From a checkpoint of a small multi-label image tagger: activation gelu_tanh.
Rows from block 3 of a small multi-label image tagger, named by matrix and row number. Rows with one number within an expert belong to one neuron, the router's apart. Each number is 128 + 24 x the weight over its row's rms, rounded and kept within 0 to 255. All counts start at 0.
Before each expert's rows are labels from the 100 images, of 14976, where the router gives the expert most weight on average: "patch colour" is the nearest of a few named colours to the mean colour under the peak. Only what is clearly more common there than usual is listed. The data: rendered roads seen from a driver's seat, with toy cars, trees and houses.
# router: router (model.blocks.3.mlp.router.weight, 16x256, trained with AdamW), inputs 128-255
# up: expert up (model.blocks.3.mlp.up, 16x512x256), inputs 128-255
# down: expert down (model.blocks.3.mlp.down, 16x256x512, transposed), outputs 128-255

# expert 2
patch colour: grey
router.2 [138  80 115 111 130 134 101 138 113 130 135 121 132 145 122 132 124  85 117 161 100  95 118 154 163 167 118 128 137 110 155 125 152 118  96  85 159 143 133  86 140 151 145 146 117 126 131  89 133 130 133 112 174 138 134 121 112 155 135 129 132 101  94 116 144 110 105 106 138 170 148 112 110  95 127 125  77 138 136 143 145 121 147 126 140 112 142 121 106 147 103 122 142 126 164 116 127 159 180 164 134 141 122  88 121 140 106  95 109 107 163 123 104 130 104 136 148 120 119 125  97 157 119 102 125 114 142 174]
up.0 [145 158 141 149  73  96 154 152 134 158 133 146 130 125 119 126 145 119 114  94 143 161 157 158 110 116 122 107 124 139 137 123 133 107  95 124 140 113  48 127 124  89 117 139 137 146 146 144 125 108 109 140 148 114 113 152 118 123 119  84 144 120 153 121 104 124 137  82 130 138 123 123 127 149 137 126 176 126 140 152  96 182 176 114 164  81 115 144 100 113 108 143 115 166 139 109 138 193 134 120 144 117 138 146 143  94 140 162 143 116 125 126  95  85 108 126 164 148  85 121 159 111 145 136 134 130 150 112]
down.0 [127 160 155 104 114  98 163  96 130 135 121 145 119 125 115 140 130 136 103 112 148 109 145 108 159 122 114 134  92 106 108  92 127  94 159 109 142 121 110 130 155 127 144  70 132  84 110 137 115 159 171 142 125 142 146 111 153 131 123 121 122 142  70 141 107 152 124 125 169  98 145 105 135 127 140 131 143 122 125 124 156 166 103 142 139 115 103 153 112 112 156 141 140 123 133 117 112  84 159 147  77  99  93 128 143 147 131 115 148 113 159 151 102 130 144 133  85 159 116 112 121 140 113 135  94 118 131  95]
up.1 [ 95 144 111 141 102 140 117 120 116  99 107 148 107 170 168 143 107 114 148  92 126 125 112  73 141 109 128 134 104 114 169 132  86 133 163 175 139 130  97 146 156 107 116 103 118  95  94 149 126 149 113 129  93 113 136 114 126 149 161 115 120 176 131 129  92 134 165 158  81 128 150 142 111 114 161 129 122 136 116  86 145 102 119 145 173 116 135 122 148 142 135 154 138 117  74 185 122 103 100 107  87 143 130 134 143 128 127 175 120 128  89 119 136 141 154 132 112 153 118 132 147 130 115 173 141 151 169 122]
down.1 [114 115 135 129 155 119 141 116 164  98 102 106 151  97 174 148  94 167 118 165 141 146 112 122 140 114 138 112 158 135 118 100 120 170 122 127 149 135 130 150 156 108 117 100 102 119 120 125 144 129  79  83 134 121 129 116 124 144  93 125 109  64 134  99 154 117 138 118 176 159 129 161 124 135 122 120 108 141 118 171 151 112  94 165 119 160 129 130 130 142 126 129 101 137  97 162 139 156 110 109 151 121 120  98 122 154 126 169 100 157 133 182 141 187 132 158 147 138 120 131  96 118 140 121 104 144 148  86]
up.2 [118 166 128 174  72 111 112 157 109 163 118 128 136 181 137 116 104 135 161 108 125 147 148 148 128 114 129  98 103 109 141 160 133 122 119 151 152 129  85 160 151 105 108 113 104 120  84 143 140 152 114  94 118 133 136 129  96 145 152 115 158 132  96 170 108 136 135 160 163  94  77  94 108 114  96 143 119 120 108 141 122 104 113  87 181 158 144 109 122 126 110 121 122 173 100 175 158 108 118 145  98 129 141 102 141  97 101 141 162 141 114 108 107 143 147 127 138 112 160 180 128 118 135 149 160  87 131 132]
down.2 [143 102 113  90 119 108 131  88 138  88 114 192 133  91 101 161  97 142 129 149 142 148 114  65 115  83 112 110 130 135 105 134 117 132 128 141 122 114 122 123 176  80 158 102 124 152 105 159 106 141 125 121  98 113 111 101 139 125 140 131 152 136  93  99 151 129 149 151 132 113 141 128 131 163 144 138 146 151 125 143 165 123 124 164  95 146 112 124  74 125 151 186 117 137 144 118 131 130 129 118 137 137  95 175 168 130 139 140 141 144  91 158 119 149 146 125  73 135 110 123 114 148 136 127 120 147 122 105]
up.3 [153 121 136  81 100 152 124 132  96 117 137 159  82 110 145 107  88 133 127 119 106 123 100 142 128 104 126 124 119 160  99 142 131 128 136 111 134 106 115 186 112 157 162 104 152 141 125 109 147 114 185 149 171 125 130 102 110 159  97 118 117 104 109 119 135 105  56 115  96 153 111 119 135 119 155 152 174  84 122 140 129 157 132 104 159  97 107 139 168 113 130 136 125 134 131 129 114 116 117  95 127 105 135 138 120 152 100 156 121 116  99 142  87 153 141 118 134 142 135 155  92 108 126 160 135  80 121 113]
down.3 [114 144 156 152 117  88 125 110 147 100 134 133  68  92 142 140 102 180 145 152 115 103 113  78 158 101 107 149  95  97 117 100 140 114 176 128 106 161 114 168 118 144 135 122 104  59 111 126 139 137 162 113  72  99 115 144 149 164 105  92 124 164 159 110 129 146 117 141 145 154 153 123 120 119 164  89 151  93  85 108 121 121  98 138 140 124 124 137 195 135 175 135 100  88 132 125 107 123 111 133  95 138 126 122 120 169 127 137 149  56 123 122  90 114 126 155 141 147 112 169 144  98 131 158 117 100 130 108]
up.4 [148 108 108 106 134 139 122 164 119 107 100 140 150 132 123 108 122 128 135 158 104 142 143 145 141 156 130 117 142  90 135 125 147 102 112 107  73 141 126 120 151 166 118 102 143 100 130 133 134 175 146 129 110 119 140 119  73 110 114 112 149  92 124 110 127 146 166 138 158 122 153  64 149 121 141 142  93 112 133 102 135 167 151 197 121 109 109 152 118 113 149 115 129  98 142 112 112 155 182 179 120 129 108 134 193 142 127 169  77 136 144  82 123 123 154 141 150 105  95 141 136 134 134 100 122 141 126 123]
down.4 [124 177 108 147 140 128 140 147 142 119 119 102 162 130 138 124 163  94 102  86 120 125 154 150  86 123 130 135  97 150 112 134 105 137 165 139 127 132 119 133 135  81 106 155 146 112  94 124  82 138 124 180 115 112 125 129  84 200  80 110 139  97 156 136 109 162 119 136 103  97 134  97 161 144 128 111 173 112 168  94 110 130 119 109 117 108 126 112 140 114 104 158 124 142  93 108 101 132 101 134 136 127 141  70 165 102 120 119 122 156 101 110 138 144 115 108 103 118 155 124 164 143 153 174 157 133 125 125]
up.5 [114 144 147 167 113 133 105 114 131 169 118 117 153 155 145 144  79 142 130 106 156 144 134 134 110 143 138 133 141 139 132 144 150 126 166 110 179 126 118 129 141  80 101  95  99 113 128 165 113 101 190 144 119 142 111 127 148 179 159 128 112 128 106 124  99  92  95 140 109  59  89 122 120  91 107 183 163  83 121 134 104 102  91 123 130  94 118 125 140 110 113 126 166 101 150 195 148 135 112 140  96 164 139  98 123 132 125 103 113 121 136 131 101 157 106 119  99 113 108 153 118 147  99 146 169  96 135 124]
down.5 [154  83 101 100 155 104 164  94 135  89 139 153 133  95 109 128 109 122 119 112 147 101 109 107 107  89 100 140 121 134  74 118 140  97 141 119 103 153 149 105 142 146 118 136 137 171 127 171 136 105 128 113 182 108 150 114 133 131 127 140 165 136 117 115 154 131 140 146 179 142  97 155 129 153 108 168 132 129 118 128 131 138 176 183 117 137 121 116  96 140 129 134 122 102 159 151 133 135 141  90 138 126  88 137 170 154 127 172 156 117 148 123 137 148 129 114 183 128 140 141 103 143 132 163 138 127 114 149]

# expert 8
patch colour: grey
router.8 [110 129 136 122 152 150 111 134  88 159  87 178 135 101 134  82 164 107 129 129 146 127 141 140  86 125 115  91 149 180 125 146 145  88 114 119 128  96 107 169 133 143 134 139 105 133 134 150 112 109 156 117 150  97 128 118  95 134 112 104 153 145 147 139 136 121 156 160 138 141 106 124 136 114 168 172 141 161  85 120  83  85 137 149 111 112 146 111 119 131 129  79 102 145 131 109 145 126 109 151 138  92  99 138 114  85  86 160 152 105 142  62 103 116 127 143 168  99 110 131 130 129 112 163 101 122 110 144]
up.0 [143  93 121 150 127 119 112 136 122 158  87 173 104 118 126 129 146 108 156  87 117 129 121 169 133 142 135 106 109 122 118 140 114  76 112  87 125 129  99  64 136 142 113 158 106 113 130 123 169 139 111 125 159 136  84 148 133 131 106 141 136 182  85 131 149 130 114 132 145 131 117 111 144 101 108 123  91 109 171 169  98 108 117  95 121 120 146 156 147 121 110 134 165  98 107 146 120 128 143 114 145  75 177 130 113 108 150 113 107 113 145 131  88 162 110 142  98  88 124 124 130 149 120 147 141 116 138 145]
down.0 [158 161 126 130 113 124 175 127  79 143  88 136  81 121  97 148 141 164 145 111 157 127 112 140 135 114 145 181 147 206 122 129 106 120 123 103 116 138 142 127 102 111 140 141 149 128 149 130 108 152 101  96  88 119  99 173 138 124 135 127 129 107 139 144  96 121 158 138 105  86 138 127 111 104 140 134 104 144  83 138 126 148 137  85  98 112 134 172 144 102 129 135 169 159 169 148 159 154 125 138 131 146  95  80  92  84 145  89  59 147 145 119 168 106 143 143 105 132 117 144 115 134 145 115 136 108 120 130]
up.1 [115 109 142 120 145 101 126 121 141 125 122 151 117 125 118 132 107 130 143 181 121 118 140 107 121 116 131 160 131 132 110 133 131 132 136 160 107 123 140 112  97 107 116 152 128 102 128 144 134  86 143 116 145 151  84  84  97 138 129 143 129 173 139 135  96 119 152 133 163 137 110 185 130 114 104 144  99 168 154 122 152 141 151 145 156 129 101  98 132  90  82 155 109 130  99  69 143 110  93 148 131 120 102  67 137 123 125 135 141 116 115 140 121 112 133 164 171 114 151 114 134 131 106 117 172 127 118 139]
down.1 [140 111 138 158 114 168 124 101 112 152 115 167  92 180 123 137  93 160  87 131 109 167 128  84 154  95 132 114 124 140  67 145 160 153 129  98 155 159 112 133 140 152 137 144 133 142 155 117 102 101 124 107 145 125 138  92 113 150 134 119 121 105 132 156 166 120 129 102 122 131 113 109 140  99 139 122 107 137 107 101 162 153 141 141 127  95 118 136  78 137 104 112 154 113 106 116 127 111 133 137  84 146 149 148 135 151 132 151 172 134  93 118 143  90 145 164 153 121 149 148 115 140 146 121 129 110  82 158]
up.2 [113  65 136 127 156 132 152  99 152 116 161 148 122 118 128 129 172  86 183 175 109 120 108 141 119 114  90 117 163 116 145 125 112 120 114 124 203 162 107 112 143  96 123 139 129 153 135 134 144 129 166 130 188 135 139 157 133 133 134 133 143 129 132 117 104 110 146 129 124 128 103 135 124 133  95 121 125 155 137 104 128 183 147  72 101  97  77 153 127 127 150 161 100 124 161 104 140 141 171 137 130 130 159 149 169 107  99  84 122 108 111 149  92 101 135  83 145 131 120 122 106 111 122 145 140 123 142 109]
down.2 [ 96 118  87 142 137  66  86 140 119 125 138 127 144 140 108 133 104  97  99 148 105 157 149 135 162 114 163 155 122  28 142 100 130 154  99 130 135 138 130 110 138 154 113 132 183 159 117  90 135 101 117 138 140 107 136 121 150 170 170 128  97 129 126 126 197 157  96 137 113 125 118 116 166 142 128 132 156 130 145  91 193 136 149 111 168 114 146  96 130 141 104 129 146 120 139  94 113 139 126 156 134 139 141 135 133 122 125 129 157  92 157 137  90 102 128 125 136 136 173 130 139 112 142 124  84 139 127 132]
up.3 [102 149 101 111 132 174 112  92 135 124 122 118 175 131 142  85  99 125 124 121 113 127 154 107 174 109 120 154 193 117 122 147  92 134 171 105 132 126 153 109 123 118 121 134 157 125 158 170 146 122 152  83 177 143 128 123 185 160 129 130 180 156 130 120 111 115 154 138 139 149 122 141 126 166 128 136 137 125 116  93 137 130 106 111 147 115 102 117 168 101 127 156 148  97 117 143 143 105 149 177 118 117 167 176 174 138 147 137 122 138 104 126 111 123 187 136 113 153  90 154  94 128 139 124 103 122 121 107]
down.3 [139 106 120 140 107 156 151 172 146 134  87 114  63 104 155  93  88 133 177 103 117 122 167 109 123 115 140 104 126 158 145 102 115 148  93 136 118 124 102 118 112 139  69 147  90 114 170 106 115 121 110 133 130 158  92 142 109  88 109 143  88 100 107 118 102 171 124 135 147 115 139 170 141 133 160 110 141 128 108 123 115 118 129 133 100 122  64 107 128 121 104 122 108 136 127 121 101 166 181 128  90 135 141 155 109 167 158 181 117 124 130 126 135 138 135 119 111 170 100 127 142 140 141 103 168  90  85 142]
up.4 [162 131  90 109 119 124 116 108 103  97 113  95 121 107 165 107  64 119 146 105 158 118 117 132 164 140 133 123 147 106 147  94 137 131 165 143 110 185 108 155 136 119 143 156 131 194 119 143 123 123 108 140 126 175 119 148 151 107  70 146 122 117 160 143 143 121  88 110 156 147  58 117  96 137 116 134 122  70 138  99 124 123 119 162 134 134 115 129 130 115 115 149 134 121 162 152 146 124 112 137 158 163 162 148 136 121 156 112 135 103 130  85 155 122 162 143  68  87 128 105 167 102 129 117 115 122 146 122]
down.4 [145  98 129 141 133 121 113 127 138 127  95 111 114  52 106 143 111 152 122 104 156 162 170 127 128 123  97 155 103 111 160 112 134 121 124 142 180  91 102 135 120 125 146  91 107 123 149 125 152 146 120 109 117 126 120 143 134 105 173 148 102 121 123 175 126 134 135 117 123 114 108 160 150 128  80 124 145 115 118 124 140 160 108 113 116 116 118 105 102 118 126 191 191 145 125 127 132 157 129 116 124 174 184 149  83 113 143 142  69 142 108 124 168 148 123 123 185 151  93 113 115  59  91 154 138 129 118 108]
up.5 [145 117 123 113  91 112 135 108 116 104 141 147 137 117 117 132 127 124 148 124 137 127 183 114 129 104 128 135 107 110 109 121 125 136 137 131  65 106 117  98 138 120 129 130 135 112 124 139 143 143 105  88 138 162  96 127  93 136  88 152 149 110 189 128 115 127 146 188 125 108 143 137  91 130 147 120 133  86 161 132 133 129 134 121 156 101 129 159 109 148 147 167 111 128 120 155 136 116 121 126  96 190 136 153 130 141 149 118 179 118 134 125 177 123 133 161 115 148 114 122 130 128 154 130 117  90 127  97]
down.5 [192 137 143 125 134 157 155 120 136  97 138 104 113 109 145 111 145 117 112  87 130 141 142 121 118 114 176 118 131 110 128 121 122  98 102 184 175 150  97 107 139 107 143 129 110 125 133 142 171 131 147 173 117 121 121 104 118  79 135 162 106 124  91 123 143 110 135 143 138 112 124 143 155 119 122 123 148 141 119 115 122 143  98 135 171 140 166 106  61 119  96 133  93  96 108 151 135 161 118  87 102 162 158 179 114 116 127 192 132 126 104 140 158 127 104  92 143 134 120  93 148 139 109 100 142 150 146 141]

# expert 5
patch colour: pink
router.5 [148  91 112 136 102 142 133 125 176  98 178  87 115 145 169 125 109 132 153 135 127 157 116 129 141 146 127 111 158 146 135 131 107 160  99 126  94 146 140 121 133 111 188 158  95 118 123 107 105  82 141 122 175 115 130 147 109 127 103 148 154 153 125  95 163 114 140  96 125 113 110 128 125 115 105 133 156 161 124 114 151 136  67 125 109 123  96 129  94 126 120 171 111 189 155 187 153 147 138  98 111 149 124  99 142 124 131  84  95 133 101  93 134 170  80 163 114 164 119 126  70 134 112 130 143 164 121  90]
up.0 [129 126 124 126 125  94 117  97 113 148 123 145  76 163  94 116 119 142 167 114 130 193 120 113 125  92  98 123 147 124 120 132 114 132 137  82 158 156 152 125 170 156 138  94 178  92 158 152 137 153 134 139 124 153 174 146 117 139 110 130 119 165 153 134 130 103 138 126 146 105 129 148 134  97 180 149 127 135 124 123 158 129 127  92 123 111  89 131 183 151 110 108 153  68 159 100 137 106 174 158 140 122 128 145 119 141 115 159 145 145 119 115 121 127 146 160 105 161 136 144 141 141 141 120 144 153 115 164]
down.0 [120  97 114  83 129  99 140 126 147 130 108 109 128 131  83  82  93  90 119 113  83 153 163 148 148 116 121 127 149 138 169 153 118 153 107 143 121 108 125 140 106 121  91 133 118 134 138 156 122 149 103 147 115 100 133 127 122 109 133 104 171 128 108 186 148 144 158 145 136 166 111 109 137 153 155 140 131 164 169 158 152  79 159 161 100 130 150 128 131 109 132 144 147 153 124 164 105 131  95 141 111 140 136 141 136 132 101 105 110 135 132  92 127 109 102 127  95  78 118 103 116 150 132 118 168 162 156 122]
up.1 [128 137 153 152 161 147 115 130 116  80  86 126 181 100 141  86 129 172 141 144 118  94 151 161 134 149 147 120  97  97 118  92 135 176 141 142  65 130 121  96 128 129 117 125 129 134 140 104 169 124 144  84 150  83 132 137 142 146  72 117  86 106 108  79 144  96  93  84  85 149 109 151  77 100 125 119 137  89 144 110 144 102 144 116 121 171 133 106 101 110 133 116 152 144 153 130 135 123 154 120 130 118 106 178 140 131 125 168 160 113 127 111 112 103 113 165  83 103 108  96 110 104 117 118 180  74  77 102]
down.1 [155 101 131 120  89 104 136  95 155 115 155 113  83 139 168 136 123 136 123 170 143 120 162 124 156 129 107 131 130 132  92 166 126 118 156 119 138 124 147 115 124 144 138 157 109  87  82 120 112 113 118 147 145 148 130 143 145 163 137 150 165  95 145  81 177 140 130 123 123 118 112 145 104 118 113 145 104 148 147 145 109 156 133 146 141 144 154 120 140  91 144 109 109 142 144 171 151 109 159 149 112 129 113 146 105 107 121 109 147 131 123 162 133 130 132 160 113 107 137  95 111 159 126 129 113 156 137  89]
up.2 [ 69 105 144 151 164  85 138 134 115 140 181 150  98  86 116 152 132 153 149 103  99 132 101  91 134 176 148 124 130 148  79  88 129  88 101 156 169 132 169 133  91 107 141  78 133 123 147 114 128 125 118 139 147 141 129 128 143 121 116 117 136 175  90 102 136 124 124 125  98 175 132  86 130 117 124 140 107 144 113 116 167 154 120 127 166  80 115 105 162 129 132 129 107 155 124 122  79 134  96 134 153  78  96 155 138 113 128 139 127 112 141 132 102 128 147 136 110 160 146 160 153 164 157 118 130  95 152 189]
down.2 [129 147 126  75 117 123 117  65 124 113 123 154 160 141 126 154  91 128 106 112 100 113 117 119  91 126 148  97 104 144 144 176  82 147 129 138 177  98 136 144 174 140 142  99 101  81 127 129 143 186 132 139 140 140 110 157 130 141 130 137 113 132 123 160 121 137 174  95 103 141 124 122 100 143 144 171  95 166 100 160 148 110 165 108 170 149 163  95 164 131  62 128 108 106 172  88 130 103 151 139 121  72 122 114 119 126 121 115 132 136 130 144 155 122 184 152  88 118 144 131 123  88 153 173  71 117 156 171]
up.3 [176 100 109 122 130 130 158 120 138 181 139 142  90 107 136  97 151 109 152 108 138 133 131 137 124 161 121 128 118 148 134 129 145  91 122 146 108 135  75 156 129 116 113 140 135 137 141 114  82 111 116 142 107 126 125  98 116 144 126 128 136 148 183 114 105 137  85 152 117 101 167  89 160 130 201  90 101 125 172 152 121 121 147 134  99 122 133 142 147 158 123 148  94  81 127 118  93 119 136 130 141 110  90 124 121  98 134 135 121 102  68 121 127 146 108 145 134 162 133 103  83 172 160 131 153 145 128 104]
down.3 [119 120 128 141 164 112 146 112 115 154 111 143 188 155 115 138 167 115 149 157 118 166 122  92 137 119 149 177 155 120 156 106 118 117  86 126 144 124 137 104 121 130  93 161  94  86 118 115 107 153  89 151 112 126 164 149 140 132 139 161 121 108 143 157 123  92 118 152 126 130 128 142  76 121  99  88 125 155 136 154  95 178  88  78 110 165 100 110 178 126 143 115 119 116  84 113 119 156 127 140 102 145 173 128 118 129 143 131 150 101 100 175 123 157 107 130 138 142 136 123 141 131 141 145 148  98 119 113]
up.4 [134 154 105 117 190 138 127 140  81 101 148 143 151 105 169 105  99 143 150 145 107 201 139 110 130 110 101 108 103 125 161 136 120 126 136 181 188 110 141  97 152 119 103  95 149  98 158 133 132  87 118 134 100 152 114 100 120 146 154 169 101 134 107 110  93 112 138 130 117 132 100 127 131 135 149  99 165 122  98 113 108 176 180 119 117  75 116 128  96 180 137 118 159  94 101 105  88 127 162 149 147  80 151 104 130 113 136 136 144 160 116 147 128 111 160 134 102 143 135 120 151 132 126 142 112 124  99 121]
down.4 [141 113 140 167 138 126 138 137 101 125 137 146 162 178 131 144 123 162 129  93 171 144  85 108 118 144 174 158 130 100 125  94 132 143 110 151 111 102  85 147 150 104 101 154  96 127 159 119 144 140 134 124 124 163 140 149 129 127 121 104 142 104 108 145  96 176 144 144 107 119 141 107 145 108 184 154 126 129 116 132 139 134 126 118 134 128 114 171 118 127 156  61 123 167 125 128  85 105 100 146 128 100 122 121 125 132 131 131 154 116 167 112  80 146 149  89  99 126 115 124  80 115 144  82 131 139 184 116]
up.5 [120 104 131 180 113 102 143 101 139 132 111 108 124 149 131  72 109 152 129 101  87 126 162 108 122 133 143  99 161 147 113  81 125 194 147 133 110 114 133 135 115 145 160 126 113 139 122 123 164 130 131  73 132 111  99 133 148 124 101 166 131  87 125 114  97 134 157  84 145 117 119 141 133 127 114 148 114 171 114 143 130 140  89 148 113 120 100  89 131  97 122 143 121 164 179 148 171 162 173 119 160 147 147 114 121 151 149 111 142 129 134 140 125 138 102 154 104  69 114 119 126 139  95 105  71  59 101 127]
down.5 [128  88 127 163 125 124 109 101 143 120 107  70 120 152 152 106  87 123 111 112 144 144  91 135 113 104  93 122 151 148 124 108 112  99 142  46 120 171 110 147 157 117 151 120 147 131 139 110 117 155 137 114 170 105 166 112 124 132 133  95 175 102 136 125 149 111 135 110  95 127 158  82 140 131  92 121 112 111 115 129 109 143 157 183 117 126 144 105 127 143 144 126 106  78 162 156 119 138 148 150 101 136 137 164  91 140 110 100 136 116  99 145 111 139 110 124 165  99 188 110 118 138 129 161 114 116 137 121]

# expert 7
patch colour: cyan
router.7 [157 116 137 132 123 151 112 141 112 173  99 147  82  98 125 117 147 115 108 138 122 125 123 154 105 145  96 142 205 165 155 174 140 133 122 106 167  78 121 163 102 131  98 112  97 165 145 129 177  95 142 106 119 110 136 114 154 151  80 103 141 130 156 123 111 102  88 116 141 165 131 151 143 121 140 157 126 153 109 131  93 127 135 103 112 121 112 164 163 122 132  86 111 173 155 120 162 133 127 146 131  97 125 154 125 119 140 153 126 137 136  72  94 144 183 132 118 108 128  95 140 139 130 136 139 133 117 136]
up.0 [ 92 128 187 111 137 123 123 122 120 120 139 124 143 116 130 144 159 153  97 137 118 103 132 144 107 104 149 110  99 162 109 111 169  92  82 118 110 107 147 146 119 125 155 136  98 124 116 114 105 117 116 195 133 115  80  97  76 106 126 111 160 157  89 122 105 142 155 134 162 120 121 127 110 152 166 116 104 150 108 137 103 154 127 131 141 100 153 115 115 109 149 159 158  98 134 141 124 122 101  96 122  98 149 118 105 122 160 134 129  77 154 169 125 108 109 118 102  98  82 111 108 121 134 164 126 110 127 175]
down.0 [137 144 168 129 102 117 150 125 132 162 126 117 109 100 154 108 128 154 133 126 146 128 151 121 153 113  77 120 141 255  87 120 119 166 107  97 111 128 139 120 140  98 156 177  92  95  58 104 128 117 138 129 161 147 153 114 159 162 104 157 156 109 132 132 113 134 163 152 133 109  87 135 121 148 116 153  89 139 127 121 119 134 143 116 116 129 128  83 103  96 146 120 115 154 135 110 110 108 111 140 130 171 114 100 146 170 109 122 102 114  99 154 144 122 133 123 173 133 140 139 122 119 134 156 134 134 130 114]
up.1 [125 126 104 126 137 125 139  94 129 146  54 110  64 140 124 129  83 125 115 152 145 112 150 167 117 102  79 136 148 123 141 175 112 137 123 135 153  64 142 132  92 116 135 144 145 121 142 122 103 134 119 151 112  91 169 116 149 137 119 127 128 122 173  97 121 105 133 144 153  96 139 148 141 136 149 129 123 140 130 125 170  86 139 156 174 150 122 140 133  90 142 118 107 108 124 117 126 121 149 105 105 156 112  99 168 135 119 144  96  91 129 169 123 141 119 142 101 126 150 113 144 146  99 147 137 136 157 101]
down.1 [116 137 134 126 163  88 117 140 123  91 141 106 161 151 150 137 114 150  91 153 136  92 117 126 135 151 145 118 106 255  77 157 101 104 128 141 157 127 126 139 126  95 134 135 100  94 183 125  99 124 130 109 111 140 127 130 126 127 140 120 139 139 122 117 141 124 128 120 113  90 122 131 115 131 110 126 133 154 126 154 142 151 118 137 175 107 140 131  90 149 160 156 154 145  95 162  76 135 132 118  89 120 145 132 120 122 170  84 112 139 126 112 123 124 127 108 110 123 118 110 163 127 124 147 148 120 126 180]
up.2 [ 78 139 166 152 117 129 141 124  92 125 162 160 146 114 109 161 129 121 139 190 163 125  96 139 101 100 136 108 103 107 130 128 145 135 148 137 117 112 122 112 139 104 117 150 165 137  86  95 106  99 121 148 105 119 121 153 102 130 118 132 179 134  90 126 144 141 139 129 103 123 124 150 113 175 135 156 141 152 104 172 114 129 161 127 124 114  94 185 111  67 139 165 147 129 157 107 145  99  87 125 147 127 109 119 124 113 104  94 117  72 138 152 153 115  94 137  73 141 100 137 138 117 134 145 137 104 109 127]
down.2 [103 116 143  96 108 119 119 115 136 131 153 139 151 118 119 117 156 141 154 129 179 107 140 102 182 139  83 109 149  39  86 148 129 134 128  91 121 158 130 118 119 123 169 168 143 136  23 113 164 105 134 130 125 126 137 113 148 142 142 105 136 124 143 119 106 141 129 137 124  94 101 122 178 158 126 134  91 142 128 140 131 121 153 118 147  90 112 139 119 110 101 147 139 116 100  96 125  96 147 114 142 173 139 135 117 121 135  95 120 123 123 141 142 149 133 148 192 128 153 132 128 128 121 133 112 113 107 111]
up.3 [133 125 194 164 149 117 115 113 138 113 127 121 144 126  95 152 148 185 102 146  98 153 143 128 106 151 135 106  94 120 135  92 140  61  90 116 117 118 156 158 143  98 125 154 101 129 102 107  67  98 133 122 106 113 111 134 108 112 127 125 159 140  99 110  91 117 145 133 113 134 144  97 115 128 173 173  90 162 138 123 143 109 106 115 106  91 163 127 152  92 138 128 143 141 125 133 147 140 105  92 153  83 159 104 103  95 149 117 130 139 127 124 120 140 115 169 120  93  82 137 149 112 148 138 142 124 135 150]
down.3 [147 153 147 150 108 100 166 145 109 126  76 138 117  90 126 114 155 101 131 114 147 131 118 153 127 128 137 140 133 203 104 150 118 180 137 128 140 124 124 115 129 106 177 130 101 112 159 137  99 123 103  89 140  94 110 123 126 121 151 121 140 115 140 152 108 162 155 156 109  92 122 148  88 113 136 121 138 133 122 160 123 127 149 100 149 131  99  79 114 119 159 112 130 147  90 160 149 128 145 151  85 150  85  63 117 152 173  88 107  95 105  73 169 114 153  99 134 164 140 149 109 133 131  99 106 107 182 113]
up.4 [147 176  90 109 150  82 120 134 153 157  96 149 119 146 135 138  84 106 127 148 142 143 139 155 103 107  93 160 119 129 139 139 105 154 133 134 131 128  87 140  91 130 108 116  99 132 114 151 129  82 125  90 114 131 158 114 167 159 131 180 139 144 126 120  85 145 155 148 139 126 120 133 155 142 145 108 111 110 102  72 162 100 122 165 138 113 133 133 138 130 140  90 137 106 122  73 119 117 112 134  92 195 138 120 124 123  87 174 128 164 148 134 170 150 109 148 148 133 120 116 171 115 132  99 108 133 145  74]
down.4 [130 153 121  79 121 108 132 159 112 111 136 110 159 122 186 147 118 135 130 144 128 115 146  94 126 155 152 109 119 194  83 140 118  93 137 117 132 107 113 143 133 108  94 133 145 129 100 161 119 130 132 128 148 152 119 167 133 144 102 129 144 132 106  91 157 147 130 130 146 130 102 129 144 171 108 142 132 152 102 136 128 129 108 119 160  99 165 121 114 110 139 157 163 155 134 133 122 160 136 148 109 144 110 131 134 119 156 146 131 124 110 134 139 145 132 108 135 129 146 113 156 104  85 135 146 124 116 136]
up.5 [143  88 113 129 140 138 158 157 161 114 153 125 137 159 117 126 132 147 140 144 104 147 144 159 154 102 151 129 118  72 169 112 106 130 103 110 126 146 128 102 135 139 193 130  76 160 124 119 149  83 132 145 170 147 117 115 133 164 130 124 143 106 134 125 126  96 123 142 153 148  98 160 115 123 144 106 105 126 145  91 169 156 134 126 124 112 107  84 100 132 127 137 123 130 148 107 121 154 165  90 118 149 164 142 138 129 131  91  96 125 147 108 105 124 135 117 152 168 125 136  88 144 109 120 104  76 145 108]
down.5 [135 122 114 114 138 123 118  78 164 117 174 152 118 133 146 129 128 118 119 139  92 144 141  97 173 158 151  96 134   0 147 145 148 154 101 130 158 119 124 132 105 116 133  91 129 121  45 140 134 142 163 114 130 136 157 137 140 143  94 137 130 128 102 154 150 128 118 122 138  93 124 125 143 131 109 142  99  87 182 101 108  74 116 118 108 124 137 116 141 149 140  90 117  72 129 142 111 118 106 124 119 170 157 126 151 112 115 150 155 112 142 100 104 119 112 151  96 123 135 122 147 138 133 177 128 129 133 129]